{
  "encoder_drop_path": 0.2,
  "encoder_depths": [4, 4, 4],
  "residual_init": "none"
}
Rows from block 4 of the decoder of a small image VAE, named by matrix and row number. Each number is 128 + 32 x the weight over its row's rms, rounded and kept within 0 to 255. All counts start at 0. Numbers have three digits each. After the name is the row's rms in percent of the matrix's.
After each channel's rows are labels from the 100 images, of 14976, where the channel reaches its highest value: "top examples" is what is common among them. Only what is clearly more common there than usual is listed. The data: rendered scenes of toy objects such as cars, trees, mugs and chairs.
# conv: 3x3 conv (decoder.decb.0.1.conv.weight, 192x192x3x3, each kernel summed), inputs 0-95

conv.169 088:120173094112128132144088208094095135166130107136144116125153082095135175071078183076146111128116144121107127115158165117120139149075136082133117173121139104101139092063109143126186196187170117205122125109157160155081174108090071111123136144103164196109087175147062136103171145128117096202
top examples: hammer

conv.112 104:208106159154123143116136161179144156118134133101152154152121082155112090146137094166093143151132100150101141060115132155124109073139122153120127100131183160136050123094128073131077156120104127111018073143131189099138092141126129142129059121090137133175198149114136120168100132126148117115
top examples: blue object

conv.160 085:146124153212148146151164148118146137074144131140130132124149137179172213081164140129170166139130147072079102151142054094182194134156109160149070123107207092134123149141114148161149098139122156117150172124190148142139110108158157092113165085141119047128119172169205125197146131116117152112
top examples: hammer; black object; its colour: black

conv.39 097:162139137135115112080140157132161106179173146133159139155125093172098073126000148142111128181111132194135069156102194177131087152137154200138102156137150129095169088097148146111205160139144153069200129140125074077143140176107157138143067150135135176056101171123115122149133120161125175135
top examples: count: three

conv.22 100:097093176150101187163200120101116101152078126106165135131130127075056141130130066073082121157124135124143149113134118147174162132138092196094123103088144187145128151178146115124093098136103051084119165114124143117099115136082155105135107156106212097106123134122231097233122165113100137201
top examples: orange object

conv.47 104:090049140115175089110169067140172158154108128086136141120138121158111143078212110131122150175150096142114088121186160196138126127148154135111036152094148120109120129148102121171148086161152133101117098182127069165122172157141110147155060122123151066133113136120163133202130154156103093133
top examples: hammer

conv.91 104:166078074183177151112095192115112145148153124122138183147152139080142118095140116144064108100122129134101119125138120131107109184143106145073140104114158117153107140146085126102124169120114148137137109143122149123100095093145209168139110124070094130107166106123062116159094139132117097134
top examples: light from behind the camera; red object; its colour: red; mushroom

conv.147 098:150053127124100046131132195121117127110107166151167051136194079099125152095137108076125150140114112125127106134069138146096080145077127127156144124128044125113134107107116141130139171117164135149097116106106027117148148135136156097142138120087145138123101147131143090179143115143085122143
top examples: blue object; purple object; its colour: blue

conv.80 098:136140134114085118110102108140123116119110121107133151157085149106099144070141106145123127144088104130103135115158098111114148042152102140149156125097082125152084114129109134095094146073093090127116113125117097099121085184119188155151125131107096164141109107129156130122131103123139118156
top examples: bottle; hammer; largest object: bottle

conv.113 099:112134156139177165138136146134156124133108150117196071102141084125135157138142127121130079142129098127134122116112124142192181144141146134169085151084127186131128144107103126120120071091150125147087106125115175124176092126117078147109108127090140099100099130071197127177121136124137127178
top examples: blue object; its colour: blue

conv.167 109:071168110148132068103076156185180121133119134154124159114076111169143119146190110176123167144113117135094115113086157097116114146149160074162127108151155116141075086089116093122121035090126136112061148145111095193137090103137130105171085182094103117109175171104134131162129113137101088081
top examples: teal object; red object; its colour: teal

conv.16 106:098148099102137109176117102157139127150155122089117185130170130165183092157127112088102166113158121110133163156114135104155105204162128146138071115161208127255121139089079120117140138108119158109119129087173152102154118105099172097117151106156110113178092140129088126110130127096108118174
top examples: black object; its colour: black

conv.135 078:142195141056178133101142123053103089169101130181092146152144112095072138119123059128083152144152084143073076105128101094103108136141094158098184143143097131078145171112094056102126125142128135091166127119161108135103119133064143096132108177071124133117133099145097145161106080107154165104
top examples: green object; its colour: green

conv.24 108:114119103128179114131161132188122116141156118079165165106077145113141117145201097192171157096175114118085138099064108155182173062136097114102107152082143188111094151157149092109137142131106111086114111074107118118207093134107156129114104142197141127134115150091063092125120113157091101168
top examples: red object

conv.175 096:126142135124051079171151139140101142109124117134139213110135139108106137115167106162112136164131131103139126148151142028125161106131099128075132147107158142160138125097169142130173133130123176154116111139145162124180168113106150142091157144133151198139148076140050114056094165158097170146
top examples: hammer

conv.136 110:122189114145140064110137114123179098148109124135109091174149097089113147181112126135114097086204124145099130088162135102139107060164140225152140139103124119109137140085108105163130138116102115112155168151139112089106148140101132129127096138115103102108131129105179122185067120138112092079
top examples: blue object

conv.59 087:155122029170105110138108106085097145131117081108134109136090106183122113126114109101052103133105139136134156128141171112090126126109126116136103091157132150177062153120135134142105092090128150136145136119113150178098097148123107105148107116160098085155123106117089120064161158115094073166
top examples: light from behind the scene

conv.71 108:142130137156147092110081135127069141174125127153078138150118087129168052122047138103101178159180145190131123100060174113156147165150153044161115128126118062128106114149121107150106154173147125129124144120117135108086150086122078134137132113132081118093138124105134155152133126159135101111
top examples: purple object; lamp

conv.141 097:093161092137114170098155090161133123082161143085134095151090091126120127130144104127074081088116132113070099157097086167056135056059111068133121139056106116099140144183118131122128158091069136094134142138132096118101109128122070098099151083108033122131133111131115158146136107084144106108
top examples: orange object

conv.31 099:168114180134111121098096154044133107139138138130114095065116054114036142142097101130145109059091149167152102075094131101148103121068180090141155139112072123155125142127214158117183148157111197115113110050109118128151172118133147096144116116113131140070125122114117143136113138142122196180
top examples: count: three; blue object

conv.111 100:130141187167161109161107117082105131148124130152105131106150112142116095113143138180086111169118124114132117119153196086108096090131086142074125108138192126083113112059204138184119115134130137127085184139144165108117128058156119104133128073088130105112152129142144121118110107085109112136
top examples: red object; its colour: red

conv.115 110:177135118112125050121107149136121088125147127113202134124085143186106135155178126176131152133138100136176116174125139131110128110121121113141155149165083074149108149157101136118174154142118125126095117157106100065135141144223164153140127119135114131128147124084170084135126101176105085077
top examples: orange object

conv.161 094:157119132144161139156156223107124140114074151128139095128106126140104144097117091120101158113149104138063167124124074145090127161130103075093092134118103151121065104158091073128081081107137140123089112175117089094213138145172176133101120150105167100132090130160185117192122150128136087184
top examples: green object; its colour: green

conv.144 091:109119036149080142097124177109146144106118173148129123131091074090137088095114059150114150099161087147121140138086139097098155114181121071167115076119108137100142185115170098123135173135068125118091184130121123094119148082117097142142117167099120170065124189071169125186092153161169094119
top examples: black object

conv.107 109:102106119122155110114186098098167163096083143117083113097161115108182119126099151089136139144117144137212116083139129144158071200129121140151113102156128099037143113171113138129115155176155112149147141148146133153075151132119088126136137130115167129131091154156127147255110165146158091127
top examples: teal object; its colour: teal

conv.6 085:101130117192122113078125163115158128135115123156147157107106112096167082123075075115115142183135093156136089088155133090181106085171137132141140115139123142169077125113163115116125117138153093114066098121070096183134171072133162157123163136151172193095152113165086129076080126160138152115
top examples: hammer; black object; its colour: black

conv.75 097:143142199210126154145134127158151179150130122143169133169081115114166126144193110165142145128178104164095171194129057088154142197173085102111102166182141130192139136107157136134148115054140163147077111119160128142131128132138139066145125106074108146066178125083139123110114151137141145148
top examples: black object

conv.1 110:177106058136150159166141189089122104109127186137139181094139135101117135101154144124068112170123120090196122146107121128122103163101124126113143098132171124159085155120135127112122111110121122150142120123120075085101140057150128075122123179139153106061166116137135137202136139147093141086
top examples: black object; its colour: black

conv.37 095:174088147092095125150134169201141125101158143097131176094126116129153132170182121119153140134119154135126114088166133055125131039115159148159179091121091098155120105182113095143191086176166094140095140131062100117115109114116101141112151107114145132173103066138164132067102121045121158160
top examples: flower; black object

conv.93 093:104157115140155129094145142130099128167162102122091105160130123174161194156147131133126144115125131097108141094130118122170190163209154076110110076148102100166178103138130140155137118168129128137121163139122140151106152144134153152090174138129132174151160128060098123164096096165158091085
top examples: red object

conv.69 099:176106156160115136098103142128127163061130143146106140167176121128136116140167117142100125090117147142102190175120070121162175201120109113103139127134152078153158161104200107112117151124139106105143102163111142157109096079103149137129093112169151161111164193098137133130162179104126134127
top examples: table

conv.96 096:140144076098131154126166156150099120168119129136119164100103160116185111132081175114142149145133095135120118086077157103113148112148115042085057113166138115157117154140125082116086119180125140129129122106062173176150097152134108144081133142146167137100129174157166154110127130171157068093
top examples: green object; its colour: green

conv.186 092:183154149131136105105172129114143124134153116120159119075124168153081152143109104127171093131188148145124127147172094096125154171076121012101133173151165145083106159111114116154176110086090145097098122128111135088173123138098163152135155171083084136132132135089181157122120145143122135177
top examples: yellow object; its colour: yellow

conv.35 091:111141144092116109098081127083163079096079103142153071095064138139180158154143126152128136073084115073098110124093099082165112095116116126159119096134105146118067119153122101100112099129131124057160124130059193136177083106155163113150149053144090055091121102091167126082125090163113097151
top examples: blue object; its colour: blue

conv.25 072:089147092091112127153094185193123142124130103151107109145159095129146167114152093149111189138157179111184134132157094084051203186139099149147158154089155107160099151125111165108137146113138078189128139120132122125099075138117117106122125089156121119116105148194094223087179166140056151144
top examples: hammer; trophy

conv.36 094:141020089134153134137129203089151119177072130104145166115114143064145150131134093162094139129143123140106154137108105095105127129130179145072129133150171128205072102061111099156110097160138111137079132149172103109143154066161115109115094119085160155118143094168182134152088150126117049130
top examples: hammer; black object; its colour: black

conv.123 080:084125116081125166104091170057163107114121149136188116128158147108109102164122152140124066125162055168132137142117115179140195162073086105075152145091021133133079148137103083112143153140152136106128124156099076178156091166106148138089143117106092140113082125079180110137092156069141130142
top examples: light from behind the camera; airplane

conv.158 106:126092149120080115130086146153123153176110179167080065123118123105101103098081087107129148101100132148113091099121073075116048116128111179103125145101078146099095155114163181086041119000080136130149150138131133165144086120088120129175047120129106094117102134083107142131118113150133104143
top examples: red object

conv.76 103:130120105152089142119129172129159179139128162172118149154125093182142000128046156132093171174101120203129145126082148172164082119153120148140113153155109109129121091124131090135125127136108077087144135133123117106118087128129129154130066133122155134021092123141137145123133119101155111122
top examples: hammer

conv.172 103:147099096101140126164179142103117125124084125127148064137103112165153098108135120111136108167142116161162159176102138198104121198141137141131127121152123137096128157125066141134133149163163123158089145131086073162134155126131037120121149165033205134133114167156238100158163167119132118122
top examples: black object

conv.5 100:116147069184191175158112175093152139168116132127097119165142125106084139120075137113107103093142151161101144026100116055146097158123131125143087098112136091114137088101119153123064116108098090134113204117152133122093161081157085140137102149140097117102114149077142078157060125144152090136
top examples: white object

conv.19 098:015098111176162097127165182171091107130121141118091145126124142123094126160153079147155135110119118164138169127073138097099109138146096096108096103172104142186113158139146097118073096094109162166116127092148161126178115155074165165093131120082115096095142132145144084153101178124073137123
top examples: red object

conv.61 095:153104134120109174086094165139133141115113149124144152125127079157131199115070153152099160132139103190142087105075114136152171071140122107131129133144131148093075131124119011092110145121117118051106121129005146091156070135114143137103090125141109090068149134130154124112055100113151157114
top examples: white object; its colour: white

conv.40 104:136084138111120129080113114117131100120101126135091206132073138098126113132122106166120174129143126194163166159150161179125128120064128128103128110076121191112114114161116137114096127128096081163128125135094149148157053168140125179111133105098125141116142144102183128170101099169171034106
top examples: yellow object; barrel

conv.0 114:075158107121166134101076203176114117105138091127150144088109103143166082099176137123123142155078122112127117145135115088062130180151127090112091130137150134120098093139117092099122072139079147119072123082116145172125194141106098136152123120120114123096087157122083136115244144107102135087
top examples: yellow object; orange object

conv.97 102:173162155154150139100143091068144132125087110170131164092113162074131163133160139142158095107166065101195107120155150172138118112142130129129117122142191149073183158120145175161129118118148143140105140128122150138155148139130088083126146141125119102172140128124204133255117117155113133136
top examples: teal object; its colour: teal

conv.106 120:150111133095096089094160129152066144112132139097085126099121151102143087128111136104155188171095111116126151124151183153094134087097161162137150068135161170140098116100106099128154125204188084105128150097088175096116092184116178157154185108093116106160098098160130170142138158139097096174
top examples: barrel; largest object: barrel

conv.126 101:028140158206199153128156130102126059119151130122107173160132127169133107215111144102106134158126131149166122162131122108162124180118138123167141128157127124141135105124146155132110163124175090139143116151117181162115144112097154194110123100162116162117136115097103153146128144129086157161
top examples: its colour: black

conv.38 096:086167097178149130129153190139169117183081152103139114149164118105104127112084084085082129096127173149101117072051103138200120150182152227116090151095134100130194084120128150101108160125113104102149151135076107080098149102099104126155106182128148166086145136096202105182093134116159117143
top examples: light from behind the camera; orange object

conv.52 093:149150143128120157121132093115119077089129140167170137145116185137184158168197159202147137137160091152110168112182085162106116133198133121144133109157157169114070156114105062130116093114139205133047039125143153143143134114117165122081132115145126145161136137115188129080133119080093155142
top examples: flower

conv.88 097:129178119122106141146189093094102116099108098078067144171118127151128123152081158125128108156141139164047141132183180063087121097122110143140081103131148148134116110127100116138147140166127120111092172119121170172062146156071111155148116092106078160136121147152137184180143131161105140090
top examples: orange object

conv.184 085:121132150132203098044148119202120077177113127138127082110122103145165109132144137163076130101138153124133141114154116122117133134121149134105134148091112149068132111131164160128090147107122118130105112150131167088139136163140150131132130135088097116023163168077117094178132147128156099142
top examples: hammer

conv.23 100:132115145182149169121205112119158110129115149109119178162131093125136126164153130135083098136106123130144182163097107174123147141163179146071138113112142140123170137067145115133134154128117152166133118091127126177157189063190129170129115144154121159088152133129253147216107137151156082104
top examples: light from behind the scene

conv.68 095:158181175138121149098135125132169103106120186134084140130049143177125110138124122152162083128120078132109147130054081103180138145168095122110166131110096094146147170164106118085125128110108117109159142133122109192255089173112134148124142099117079100116192100074133192138088116103163158122
top examples: green object; purple object; its colour: green

conv.177 104:115134123098091203083101127131107108108127080122003141150134076139129090155081132131161137130079126145094173092168158080089152076122116154135106094153112125136108146154122125125126100164119187173118145126126175157064154113094128081076187100075099165176080100165126180083180155131142167091
top examples: count: three

conv.154 101:124177024168137099120162150131129148109255150154106150088153153086065127124147145143182111136110165180163131135142110153082142119167161148101132104070194128125111131109140148140164122145109174143157132137093186129158152129125168177121118097110189024095153135127162103188117133149118098104
top examples: red object; its colour: red

conv.168 091:130133111180109122126150145102115094135096137142070156094170169165165190095088185113146132097112153168096120131132149110143135148134111115110043090156228137147114100131120120132149134131161070139136097122099193179167099128152092150131126120150049123092172134158134135052109151143128070109
top examples: red object; its colour: red; airplane

conv.155 091:107143170128094099145124104067150140120132102146112093157155144181100113157147159123103107165096128105114105100123143118110126052012103130106147104150022107125129176086065132082139120105116111095141135079085127103139103145085167112113126191106129102157169092091051146102142135091157139098
top examples: black object; its colour: black

conv.180 093:109148203155144150136164109162118167104163166146131123168128138160120103056127137158113085157126061164130150131127148167122103183121121158068183128108176140085116074171189087146116064116141126082125123148127117158154112144109208118139103118116152085121125130129198134220148127136163123063
top examples: blue object; its colour: blue

conv.127 095:125142100123138097084109163111105107159141123170150152119145153151109143093157147154177138105079068139108126106159156188116091172134117178146116118086108145119147084123130137099101171072109180059186094163104088123169074106130168129135041089190160121173105130112109114129106143169117133136
top examples: count: three

conv.92 105:138104108181093098116130153122097158176147174120145167111136118137095112094206169134143171171064082117136072127150176133125087125153155107118140142152130119190099104113112124159150126132166128149071155098182130102146110159167159130166038090161130148154170161160100162089201134206122119139
top examples: yellow object; its colour: yellow; barrel

conv.170 085:166177145118128078114172116099145145147147155164096122113154103117150164079173121086133166121117115136135133141125148151120166147177150104126154134182143161105058131071220088094123143120136140198140112113095117133150129181138152134111139145147170086106051151132143109144074197156112124131
top examples: light from behind the scene

conv.116 093:116110120129181084061150134172100129142123097083084115096162135164136127078184168123154109133150068093124146162169126111145145085142155104139111160127149076114105100088130103107173149143124141101092115113170142122051166098081116074167108077101066104136148162115110114142157147079129138160
top examples: red object; its colour: red

conv.153 099:101161166143174129093141062140130150085147088125116057094150084134095170192123147110102152161168156094141150129150120105116145156132101098125124171168199138114059092147195172130088097083089101123140157111160176059124074119133148159129153146182109124080135138132113124217098165099131123167
top examples: hammer